config.yaml
model: "masked image model"
dataset: "drawn small creatures on textured ground"
train_examples: 203450
image_size: 40
crop_scale_min: 0.8
horizontal_flip: true
translate: 0.06
method: "simmim"
mask_ratio: 0.75
loss: "l1"
arch: "mlp_mixer"
norm: "layernorm"
norm_position: "pre"
activation: "swiglu"
mlp_ratio: 2
layer_scale_init: 0.1
parallel_block: false
inner_norm: false
moe: "top_k"
num_experts: 8
moe_every: 2
expert_mlp_ratio: 1
experts_per_token: 2
shared_expert: true
patch_size: [8, 8]
conv_stem: true
layers: 12
width: 192
residual_init: "none"
optimizer: "muon"
muon_scale: "original"
lr: 0.022
momentum: 0.9
nesterov: true
orthogonalizer: "newton_schulz_5"
adamw_lr_other_params: 0.0017
grad_clip: 3.0
ema_decay: 0.995
steps: 23900
batch_size: 64
epochs: 7.5
lr_schedule: "linear"
final_lr_fraction: 0.1
warmup_steps: 470
weight_decay: 0.02
adamw_weight_decay_other_params: 0.05
Rows from block 5 of a small masked image model, named by matrix and row number. Rows with one number within an expert belong to one neuron, the router's apart. Each number is 128 + 24 x the weight over its row's rms, rounded and kept within 0 to 255. All counts start at 0. Numbers have three digits each.
After each expert's rows are labels from the 100 images, of 14976, where the router gives the expert most weight on average: "strongest on" is what is common among them. Only what is clearly more common there than usual is listed. The data: drawn small creatures on textured ground. In brackets: how many of the 100.
# router: router (model.blocks.5.mlp.router.weight, 8x192, trained with AdamW), inputs 0-95
# gate: expert gate (model.blocks.5.mlp.gate, 8x192x192), inputs 0-95
# up: expert up (model.blocks.5.mlp.up, 8x192x192), inputs 0-95
# down: expert down (model.blocks.5.mlp.down, 8x192x192, transposed), outputs 0-95

# expert 7
router.7:162198125149095139130144144100156096117088135197112171146099102119167119132119171125163121125082132091120132112109112139122114143124155138128114141178135094113181128115107123157128140128148113118151148110162112129167096137139114170147124171169148170151120140112148120137115136156119108140
gate.3:117149131137094147127127174095161122150140147113164082130169143117096115151116114147136116134186132115137143108140094075122124103168177214116127092175138139126083160156116142164084107125143129134132116162182145125119133136157140139127112132121123167133105142110145153103128102148150150128
up.3:163108124104189104128141111171105106142128130153095185157130116100140157109130119122146132121139162139096104129136096153086145141137095127121128165124111165170145150123160111137157136162112133150135133107114120114100094144144158076121173128142119097117153111154118143147147128120097104144
down.3:130128178124131117123103138133116111138098138095101136137189109167118128123108122130135110136197155126102092118141108152178109107112063102114106148107144125151090142132112166159109137084155099145075139118095129146127197091138110096125163122132121159178149129139115084161108185153164136119
gate.4:114145167104121115117125102137091151151131116172100128182140174161111128163179142145113150135100166108141131150141118111140124148121156140121105107134121153126103105119139148129136139115142143133116126157126133168140138165137138118142086140150158136113119170165130106153156146164146112138
up.4:133122094132174139130116111148160148145123141152126086151136130125073086122133118089156150110139077132116125114099087151134098121107117155175136100172100135137101161098109149163150125151140086145142133154124121124130134108094064143160139101135104117142150176095154123130099145112126197165
down.4:179144161108114159146167081083116113103120116153147136104144118100133104130125146130124123111133129177141107120154116109125124125125072132118115108082128097108177099105134139130169150202118107078083147137117126109123091135146146140101109125139115139138133109090119146089157154134137140114
gate.5:095113131143127110095089137170153175122130118142116124131130103159101135127185116113189145129176095106094130142121139136165137112126157113138143125114136144135112114129162107146071140123130100158165161125128107161070119104148114155099130127098150095151138146137123137198127149142140080129
up.5:121131128113126142174160112153136175149158121100152144100128149146139094150048157135073102105070125100083059125107103117155164114126079149106122135172129120142137149125126084124194101119107085153114149131127120068181082102116114169104133155147118155140105113120122146151097120157138164123
down.5:138157163158085110127143126136146112141119115118154146139112153114125187136124123151162119141113112050094138123125138155125131132130114148126141196171106116054144129102143105139134123115088131079145148117107139104134139136137132118131135119108126102132106117149197076150137118137131103136
gate.6:106166145111112120138130172159094140138147124125117121112151120140127097101105158124105149159112137203138121158125127108144127141124125127095117109119122115104120133146148121121103154143134181085107127158136143119103185176131101139117096145156125109155156103126110124178143131093130080154
up.6:103136124111117130108110130175136121102164118099129162100062144104120112113138133115099148151108143127109113131141133144109114159133156105133098124145131121121141157155143139153145165083105134104135090168118129103173150123118151113144149183161117123178140093127146083168096146103138098114
down.6:095120160170136099118143123155112136185112132125107144100074123142157110150136137136178123125090122134126112141134145095138149107139131111137107158185113105120149123130120143105109128120147100090130142121147140137102119114146136124128121147098171109151129126127044118059124123140111115131
gate.7:133117133126111141149116153144151139156096123141124129155114090165109149112111116100121116114151159135162149077137122107173138132108186118180103124131149174132159152128105137143123121126180160135117122154102128158120141110136092162126126103125118155163141155156126134078131135139107118163
up.7:135139093150107124093175104145107138139118160130117136155140132118146100145139128160115126119111125132140142078135130172111139083115118114134126106144058171120129141174147149098150124146150139105106127166128107079122098060124122160119149153143120135167122129160146137125135110071118147139
down.7:137137131067121182142096084158132150144127134120129162148156135133147128156126136099172152123114133148096123132141153124123129164184130142108135117188108120121143133134165114167092133179145156141135117140083141117121148091140139131121090121150171094088131089148158148159129128063086132125
strongest on: small (74); black (37); caterpillar (36); creature: fish (35)

# expert 1
router.1:145141148131109152127116137099168074113079128194111164149110105149146092107124177121193116124078118107152187118136106149130125147127136157122119141182139107093148136117120141184131110148157118123142134121171119138150099136115129166139137133175142163176111145142144109137120145134129106139
gate.3:125102160122096167132107080130130099128162139110149106192149130130141129121125107130124144107152131121125100146124123118096126113119133177131080100074080172085119147133141121103112126176108093156139121127119132125174120151123116124118093114164137170139157160140124091134130138103162096146
up.3:136118104149121100091126149137096148129135121111090172091103136151092124133145119096149114147117140142111127139157129110124122143149140079196148175174145112124148152161130151143132116099144144112096118115160119109118130123110136160164147154124116116104090140123156145123120100127125172127
down.3:122106124134140128115179160124132167117109128152065160133132109120112119093136120122160131139127119180112129109135127090170141114135119087124124166185107130123129150108139134108148137159138152145148123136086121121145132131095033117147090082090163143107115130139154113141105125110103101180
gate.4:076103161112142135135127129146125070118114117126146109154089132122132093083116158111108114153166174114107090141125159129063128130113094124098117143144141139167119141135101077143140120113149087130120137130142119126125132129138151139103120137134105158131128144114165163157124116083113142104
up.4:145125114108124080160106093099114130115181116131106107113158116125100151150126115144120117086096099124141089137147089162172121130114121154097139150135100129142118111132128185097098104141133143164073166126129139169125154136121162163117119154115127114134134157099173138092115126128110113146
down.4:120112130133139130156125171112135160139141114113138139106079074135104141122147134129124138138113112155115134119106124138113107154139106124098139102129119125091161101130090140107121097097133109184119143114096111117123116141156051153107096131170146138121214128134143177107124121112133077116
gate.5:108117101096137101137173098151099119068127128112131079187102132123167152165105147141117172126107129125132148136165115155094097125163128142119101133112126131141148164151103120120092091129110139119114143164107166124092140140106150164104117135127133098082109145132120123095125120156135103121
up.5:128136096091157110126115154167097140119096134132161089169121145098121129157150126121138120161092110153148168137122105118114150155130114127128141129099140094152122152119138142142125099108124138146119139117112132143141105096135165085142119115179157157142145190132106128114107161104152153098
down.5:138110119136126119134078130150143127127139109152128143120157104112119182119145154107164161154143111110170111128087093155163119108135128159128121098160136101127129142131141136124112098116142193127078121101126122134110097121110136073137043165136126131172154183134153159104132171137132144123
gate.6:117137155108135126119121156075147132172101120113118093095099155104147120142141113142197164135122116097088130115108135119131134140162117150129124126125133098114124143107127140139087137128098105115112100098137146132096156122107159194139113095106137132120111138125123113128134120137123148148
up.6:138132093154096153155145124203153136092163132133143104146111140129140122107118138165095085101095132153136102097139117131086139135054144124146120127145105143137141126107105120140164137140134141150126148149154127120182105133098058112109141131129141119137158134115119107140077128131126115106
down.6:162154178145147082133130141086148097123081125118151114114104128135116084135133137115106136115164133049164092115112108105165151118131173139102128107148120123191119137124137099154117097135096104109112134131104128120141137115108086157070096121146128123112179138130126093131122095105106091165
gate.7:153129114153147121165129161121109144116165147103058116153126078135137116125117117105155142124104134099101112140144199121070134103171106129102114125139159092099128147147147116150139092153152103117146127166112115147083171122126161137104124135120101149172091073122154136126109104151131127146
up.7:154163101103104133143099120130138110125147118142158124090161160110139126158079100106142143088129062138175093161147121128091126151184091124116130143106134124139136097115140136153108128131092117087087147098149104105095107148135100146127086145128143084128115100101099147067135140126118160122
down.7:140147147120120108125091107158164140131148134132136136174155130133133152132145147125156102110102100163153114123102127140160124139103139132161140106089116133135155126106177113169098143110133112171145130117138148139153105153101082143100096133099147115105130137097125111117114100121135152134
strongest on: small (75); caterpillar (45); fish (31); colour: black (25)

# expert 5
router.5:113094127155129140092116116072103130134108155096140118130114123111123128097132119138084132131105143113111134127144155145089118160148091148093133144051132137164096124139134077132134099124113131151156152102105125109125146092111112102085143083109160132128139070130145135138114132085154106149
gate.3:116130104150160141107137105176116094092145105116184156087154142098110103155161123115128080137142119131134105106139177120109143120097115141130158081132150137115125131139142130144153169102138092179153109174139127153136147149133149140133122098139139100064111147133143112129115145101148136097
up.3:105200104137170143136154092135146084135148122115122135101133097122129138141149117130146126109130157132114118112107071084097138077133170136159147098151158096159144140126120114106128172123129149137113142091135115122125110115146160146118154119188112155102119135140147126169093151113146139170
down.3:176110093150122106114105118173092126095118128160120140127062165139132159165132119132169147125090130149103136129131102109192133119157070114123137141108135108114079127132103167114127153164127144137089125124157148125139171104153140105133194099144121142115136095110099139160127153145123112112
gate.4:127146143147151118135144139193102147124082136125103133119133149163127101163156154129145140113122130151142119114109152109149152106117146015066136127098147125101106124143092103115097118136130122130100148153081142133101144123095099120118122097119150119151100113122123173135122123140139128143
up.4:107140127160137139156128097183114127134132132159099107094143131160097125138159166106125150120122134133168116112102091114090145124129126000054131145123111116118124140146062086114155148125137151147072131134110129136119161116127140109145125083145119095148155113121116145115163132134125133132
down.4:099116165135127118134072110156131131122095127133160131131123129102137115114148118119152132126095112142133143128137120126163131121134148129118124138094116121203144155131142082131127157079137127109171131125079139122117128121128110097148170189131069139122110144120133138136116147119130161100
gate.5:145141135162102124105124123141123102141112128119142159099145127137131153159103165193121119173107137123160113122119120136113151175150154119152132122144125163131143139155116120128116144154114115108104159129128095102142120120114140105115120156158113104119149174099142143125143112079131132111
up.5:152143145124107152129142139132110146119141137111146135100190115128152093158115109140115094148103089137178130097105152107158119108099127149082121115090123091087100146108120123148137124117185132134189135133106145140086143116150163179136142099128130110118147136168122105138137111141135127154
down.5:122129147114093133133145165136091134134137135124135113139169097107107111150148143138095126138102155143145106115122111102110146140097136154092124148149117102130113117122144132107149120104117100124154142143129152089135081105117086121099115128174170115113146151109137121129135175126159116109
gate.6:102183123142117103125115165131156125122132131161109161141143155121145102108175121126157150157122120104147126125104105131081114163154167094160137120110116129147148150184135105131108115103119134124069108135136122131098160150141097089110121143122149140144156117077089111113115148121097159131
up.6:119139133110132124153157159128178126154098141141137177092098099162125107085097094150125166149107091115164104106108140120142130091129145110113121107088127133090107131133126118121085114133177121111112076124123134129096158130125152131126149109113128158080117117115091128104172142133146141122
down.6:130112158095128125124139132115118111104116138165095153103128139134133120129116128125101118150201125163103118122161114112152144152118116145105122155161129109127111121110150148107125149131142084134204132128118137129142182164076109143140155092124114113180115127117141101138142148103171156148
gate.7:116126143088153142129144121086117143100098161116100125132104121172117118156141155144096154085142128143143136136172139139098171107164120120148119155109155102071103160183151117125132103118130126131182114105135151161149210132117133152120101083134129119092124107133117112114082117124110131101
up.7:134147106106108150146121125181131147169149123107128168139089129121111156150074133117111114099105090156116169145157117115109119063117157080131115140117124116113108163128089111108094153121150151086140144102125129156096146108144151128149127121140116128119095136159144155159107107111102166078
down.7:138132104127107137126132127089117139100134122134105125068125117129116098150121116122122121130119127127130146133139130104111124132138100141132119097162124139174124120142125111125136126115119164201117151152119146147114169094153148143132085079085119162090095085108169173163139103126124141174
strongest on: large (81); spider (62); striped (38)

# expert 4
router.4:160189133158126128137126157081182094114106152200110169127127103134157122113122149134151120121083108092157115095136118138119128130128147143132126141176139115097163123122126145143145126144134116128159141124162118152172106136101124176140122170162130166150088124133158132149119133125098129150
gate.3:121140127127117144156148180139136128143120122137194157128127147155159096128134147125113130123157124153183110129142106128112130139128150105131115100166125095117086132157093110088104107129120179096110109106121131135127063144135058137100117159145128101138154107145127124149138134129124105079
up.3:139109173116098182092120121189130111126128144123171108110158100130108136138119136133160156140109113120149142147130167077143145116090115132131148135111140112125136104116149144123154144133140172153098112126146110124110146135104177092172147136157112119111117094116128105103128098135125119148
down.3:101115118045121136121151088113138110077118145149131121163155165141158154096086138150135163138120104097108121114125122121155119106145113129118127097142132134106111109128094147111146184114123166169089128136114117126132120116143155152197175144139102113100095142148133135115100148121118103193
gate.4:117125167137121130120144098119115151129109153156154139076129141105109148135123125124175174148148174126129153104093115113105112154143149165111147191147116183132137151146128115120130139144058122131178132124097121117159139090101116133131107101134181135126108119128124126147081118107111109140
up.4:122107151127087141144105138156150079109130114148149112136181167104153133137092116164072128117133109104121092144112127141133111130119111122129156103129105066176117124127099106181069140111121152123108146158127120146113127165119101110162119124131139156112097115100136161166122128110121166129
down.4:114096153204115139144154115169133159152114128153143114061137091129150146129141116156142147123122123121112130124133143068102109132136160106149150116122133144126166126144122128101137148152104121172149113154132136133125121117109212106177145114140131158157061185123094117142101143117147112139
gate.5:094124099103124140136146099119118144129157132109139130133133134135150072115103114196078132122128151146070091150148142107094116085120138094143155133108142147150079104137139149139135105128144134132176110113119133112153135165136158199119113105122104162125127134150131136113157131143138179097
up.5:157121127139136114143109145108123089082099131125116145139147130137127139105100162145128118157092125167080073111126158072071137137139135104096151140133172141114091098142125098122161120111146116137142113117123136119154135216111143149113128142178139154110130123139137135117137119126136126102
down.5:167113090144163123137146127228118161100132113124113114110129125097137168139122109133143129132118110142105138123139128158120109163125091115133142147094123102134135115103138131149151129136118119129095140122150134111136125130088113151155139170128148071114138118147160118094130128118111122180
gate.6:083119092139122119137093177160108148099154130151158117129158058150116146101143096078102152174147141147125108134152106084119137121127125141142122145111124107123156158147168190121111119134142110142194102166140116133148123106149107111134145120175182112115152135139105136129104126133126111160
up.6:099143094159115118139123141103130147097137147144166104121129037120162149128128100106155150138134151098157100102135085130131183134102122082104124151124122145133161140151131154098140133109165085127155125148130118125150151115133154114128143148131150137114089130133143145127082141139132106157
down.6:113148096132130133095163151222131153146082127147121123114145136114121146145096134122107122129077102154115124123131128122134121115131149131130126134116114121134113156111135123153107130161112160131120116126135122109122126137145181127125118085130136141127096162142089084143124160151129126150
gate.7:107087084102134079132141107094113185130112128132127164097159167117130103106112131121082105104127142117120109124110115139139144133152131182152103098140177158132135116137108104117118189128148133098124112130087127093129119105115132133116128142128122189127145145153079109113141108142142123115
up.7:112116120096115121173135084126136107158159095148131078111124087126172120146115131118137153147104122125123152165130142119125137095140120142196113142123134103162085168109148124120155104102125165109193136140146125128172090121118185136152122099149085112130116132142100152136137165155125138156
down.7:113071185109156112135131117060125130147123082173143122138131123115087135148121137135158104145157128158138133133117125115120111146125099158135149149097157113188144141112136175136111124102117113111140137159144135157119110109133093128158138119110169103118148152132115112139119160099084124115
strongest on: small (52); orange (35); fish (35)

# expert 6
router.6:179080135130137116134149149179131105085100160106119130143115124153129148136127127133114146111091127126155108120136139116107118181108133167160142113057133147121113143125096145071091136108123121131088117117076107127134162163090075132170115137139121161120155109150145116099135117112098131089
gate.3:107139174127157095158153107141113103124124136097126091102224150095123127127109119126093161135124112126120153114118128159130169143121118169121130121155152158141140127136110163126129138148156148154157134132133159144110111163164094096104106178128083130140143143136111115158106123119149166139
up.3:137130093148109148111118128126166148095113123138126174172034121137118116173158123131143078121126126106183091126124120132112125119142151060112128116090114101097103123142121125124092151106142105118128131117107106107135162095104173173184114120110148111114114130114138153078150144124114092110
down.3:124113103141144124120133146126123145137155118153147169107103151128124212142123133130126112148119142091123124136137130108092145103066122122106136108158128128115183138118113137160142147117144135121135136119156130164121123136119145135118090124124134137108161082133132149129140164140124055139
gate.4:101143157138092173116120114139147087120142141104104166083153131112124125129152127141146143129169113118107124101097129148130112126158149160093139157147100124153152113105122191116100152152125121120157144147110128152112148101131074164145112150175141130119130119122123130141124101124139110157
up.4:156110104119121101123109170136119105124135144153150126172144122129146117146078114109094109133132152129140142086150164110122118100149181128137107127118138109131139113105103119123121124098111126141103146098181128134142121130100154093119154122095129157103119180132118130142129128117120135126
down.4:130119061144134103116150160108154141158103139140089112155140140095130148156117121106111121103093146171077117132112146109100117143076145111130120124149114139141132112154121118076116179100152132095185132130152126109125109160119138127111112127077112126091141144084141160130140137101114094144
gate.5:119072157169144125159100152128120140086127163100133137103130070160100159104137143101182146150103137143111148104148084132134078114170146150125106176142118155160100124094134113121139140157148142150097152105122083105148142128140126095163137090126133106117101148130117146135158086147109124123
up.5:121174072114100109091136155138135123136141135174132114124117154145138095153170153192151070067143175153140115151141170087097126110127133126138084112123118105096132160123124107087143167164141116128097122106127102138144136103082190138124120107116122125100149093129151086096161124144145130094
down.5:107109139080122184112143127122126103118092122144114124124156105150154094100138127126057136116129155090135100113131145123109129142189077107090154110132108138131166166130131098089091150100097165180103115115126101095141104141082096122108158133125097108097123156104150101102121128119131174144
gate.6:144120114114141151125165124151165107115108146145142171100153159080105097135157161183118115175121113125156167148144112126128112097133175144074109148136088167111110110135104194111145130155164124099128152118169111133141111118146122106109141156111116099142115094129113154175128119107120113099
up.6:115139133103154134122151095146116092074114132142173140117117157119092140180103119155131098119138104119156156136144106151146136128142198149104142147145127133105111149128119183111198146152130153159099135080145125149126131138140084166123110126103129130155093091135090170123147107147138116151
down.6:095133108119114161124144169139127090160130117147190119097132147085112164132143124114144117144120125121116123122108154138084122103169147132131122067113131117106124108133085107127133143081132154171056149155137147121136100125146129152120202152125143112116115128133156153105148075128151107128
gate.7:152107153148142086124094197146102109119171133108142110194168082126123133108131132140145123150141115125115129147131120116136113176137103086141149153151113153180121165143125128113118178146128147140150166131104129106145119112153153162118157110121110111078109130109161118099147127137110132137
up.7:110106083147121167147123118085104145106123128095136085158174126137124120100158118103146148134136157097127128140143161110114136122126096094181124153152104129170136093102117134166187124106161125148141138163096119109149153098132133150070162149140118155102115154123116132121104158131091191120
down.7:164115105094133120125088155132180152126174151128161156098132129124128134111109125125167112133137133102181159145172151132123119124102087118157142117114148110154119126124133123165145138119094126107130111129106120082132181180136130145087167140136104137143157122142081127099115164139158140114
strongest on: large (61); spider (55); crab (29)

# expert 0
router.0:167144140129126147150122158091150134151143120131136106215070129158143163120126169131112126129096091133122115144100102176145147132137104101165146099190138115123141139126138170127114149167127130133174172124119122116159127131137120136086089168085084129096139129134121139162106098106093152129
gate.4:111143131122115103146125109143144100135136122130135157140153136126088085144126125107112129132098126138142147131126129121126148111169122133149127118184183125156147122160124123103096128126168199177088117115118115121104122047156109116162136133183137126122158112108148129096084131148117147114
up.4:145128152088130111147122135127117120169137152093104187163100130110104082159124074106133164144108090132134124112131095134123132142132134132136116142134179121160146099142125140093148110149146177178127117130103111127103108103137107149143154117120130147151136138164127125152112125140129132120
down.4:108126152104139098124112111094145147113153116124060106132117163177152162137141120124137142122108135162163126117137143097124144142152146121094123130104121146180100138120110138137114131086106129114065118124111131154136148161139102168065123170153132110107064102141168178142141101143113161155
gate.5:074139136115141128084129123115175139118121138107124119164193142143126113106122104136116138130141145160159153088128131150134152072098107164192091125124152138150089110147159124091106124147146110117140095118138125141104146094077077111167118126139134142124102155118145096122160135099111137136
up.5:097120165140138083127137121121092147136140126078117132149152119139123107132097133136146163139140136086116109142133137102135165136192122136145089123117123135121097138114129136117125143091149114113120145118097135158123128172131101159114143148077134134098126171178126129114138124119146138153
down.5:091115100149118127126134129115148134151080132135095108082152086140144115112091139120050140133129123182126138135153115142143140134094129151137128138140111133151116117134119133162135129123135143130163135111152115096122110097120095083111167109114165124141060115127099187140119120131130151107
gate.6:125126144137122125122118135104154112134255117147151099139047120131152144130123146116161133113092117144146112118130126135130105119173137069152132134185112121142141165091133142139117130140125155073149115137128130101135114154138154134133107144099128128123139133154135132131110119130126127127
up.6:135140130137116124148105136129160110147255122159158105132061125134147152128149114122124127117114103116117118129131108151150109109161115052144150134227102142128151177143127133131138116139132150121148132126148130104115106131123155113132108147094129129085132132146125127113119129138133143153
down.6:157138138107125113120134138137130122123255126133151135150212115136142119127133126120121133137046125080136136134118112138095124144168127136136137168125134135129128121127137127112137118155123151108143125119222122135118134121115104130089143034142112135109033117129136154124132138130138128129
gate.7:133158120155109094110114143110125150141156165147135110155147193139134087101152153132179179146117135105123132099111133139151145131110166126148118131124091120107103142141131109114074153187155109131108101091139109125168121107143176144131134155157144140176163119105108140102127136167125137150
up.7:135130139118175132102127124147110106163122113134123175107103124104111150135126135086108138113123137161115099142097132148155117084137115136124134113100078143133141106105171133119186157138171143115161147120123130100080123142060086106127128113096134142130118159122096106084085117140118119123
down.7:149134108131112116121106157107103148147119158131108138125097178149132145137157126137136141137097133094143127147121124150191140159161103153155106199138142141131132126117133118111136125168144138147154136130119134149128110128125120204105146122107140140137088089133033173115138124135108106115
gate.8:132127113132145144109101148144145108098107125128103121130160137117141154107136111130098149080186161098114079137109106130090149112120128135157209154158108133122090126095126100139146113135099135134114142135110106132111123162142142129130142109128127147109095143086104105166087136094125116103
up.8:091145106124093143150138111107086131181153131088135129084090160149128097150110085127142145144106147154087173146133156116133089129169131169092089120109131108128131142147140119179133121124166135083104083114164130154135088103106105120158126148133136133130138141167107140075136126178153128165
down.8:170099144095134134149161153192151135121117121116092146094108116138113149123150133145063116127161134113151143109077112171109114139114184134143108107108108124123069133125133142142140118150138148113139128127167135120115111118148125134148180072151148164115142075154149152162139038125133069087
strongest on: large (67); butterfly (49); red (29); creature: jellyfish (27)

# expert 3
router.3:145199176118103137146107151078182087144089168187113166150084104104165123134116146127171115107081099096160136123149108153123111135124143136140119137168141103119131121113127136122140154131158123121146160114158115117158102120126118171119128159165119170138120142141153111136114133109136098126
gate.3:153110116148092149166110189117138088111201136101127112134082121084165125139148139127111161157123106145155128101103189115158074096141134127093099170168119150114114116133171137163155102123162153113101105072115142115133121153118141108115149143120164144119128135117138142108157117121146155159
up.3:143155124120104179152096137131165075131147123149102159110162119072157151087162113152119167165161141128160099099112138132174100108096144129117107160108185148134133129125142088124160146104130133131153108110112125135146138128146092103089141133156126115102107101147115144087154118112133141176
down.3:141114093102130150143120115127115148114128127117053147175172117134118131143143144125101120130119145127124140132105111150114134137106107124116124115120116123100150134125051128134132118208145197117146124142119122139130176130141108149163154161142154094113120102124151127097160128129105123128
gate.4:107159123161162116098096154128150122074081133171108138133164112158142088129111120138127139151139125143119153123135119145118146141159114123086101151171088106135080140131169085133120110134142120163119118109085118143107171123130118100172124152133078105152106117115109104137170130066114140082
up.4:117132152151151158111149132134100140139137146121125121148120123103064117145129108149160101107114101111103113136141080167129156106115115145152160064145130129140122134155170154139170159177120118144140114159158144092130134138145143195116126130098116145159129124130158123128088128125165136128
down.4:183149144087106118140156110096144130084165127129118144173176159121133040119151131127121134128153129144086127134158144176112122105148115131098159119098134120122097124134124111134126119122127119159156141139116137095146153134148180159124159167157182117136087117118128140155137115134098138122
gate.5:151114127150118129166187126141172131141157124139160111179145119122184208104107114131152122096112138110160148156106147140094112129155140149143121114111102095159111114109112113105132160109127118139147152103126112126126124158125121141114127128120162087171137154098132149089137114115124094128
up.5:154135085131180096139145139126165092107137124143122114172133118120109178119155138130155100111116147066136137113169152131123098133173119125139117166128108098105140120167105150160123141125094118127133132108158130103150100128151115162133139120113112131111115114122128135125164144169117121163
down.5:085134167126118134122120103155132129155167135102109152134145123133142115124136143135194127163111145095216132134194142145125130102152165132126134130090141157130124134130129089130141153137098108176106112122131137117139100147146137099139134082191157145137128108129162091132151135092153152136
gate.6:133120101159127143168138153093133120194147118135158115120121142167111163107152138119144120118146120155113128078139109079087147144146130099111119109062127160168159155136101147131152116115136096136125127129134126125188149117129133168116113083157146127119124144119122102074145118110118134143
up.6:131117098180128119163109124106119123152080148139145120103131161155124125118161120118133124082157118153119175123147147085123142140160131116098148124100140158096125146126120131109113127112150118132133124131128141138168157114112147132137121114109170145094088131144123127104095127099138110105
down.6:106122127150114090135137137177134154118130130132108153153089151150141115108120132122119122117076130115095135123129120085094126110166130132139128152151117135171098150128161126147111116135119143119182122111180132130119125192097212122119072117128117106129082121143097061133127120139142101125
gate.7:133140164167133149130121150139118103123122107114143100189108128137113145158165129137138164128125118126096142117100107156134135157122139109185087097111128112104118130123190134150144145117150109086116130137155129147155149141117155167114141129129133116119154164097097090099137087099138124109
up.7:069097159148132164123113134163107126187103104141132118064141132172116128141123121076129111082140153147110122116091077107121119108147094129155144101141164125177141141118150148130107137074118104114161133165120127111127140160124145151168143136150129127142134125075093096112085134120120151116
down.7:158134168116161123124126132162129105126115156139088129127124149114113173153142117141128147128125145068155143119156128139090113138114117131114114101149114106173096121116102113164155125084104158098166125100076142122128151142136110110144123138082107096131143141120107125121126084130093125119
strongest on: caterpillar (40); snake (31); orange (27)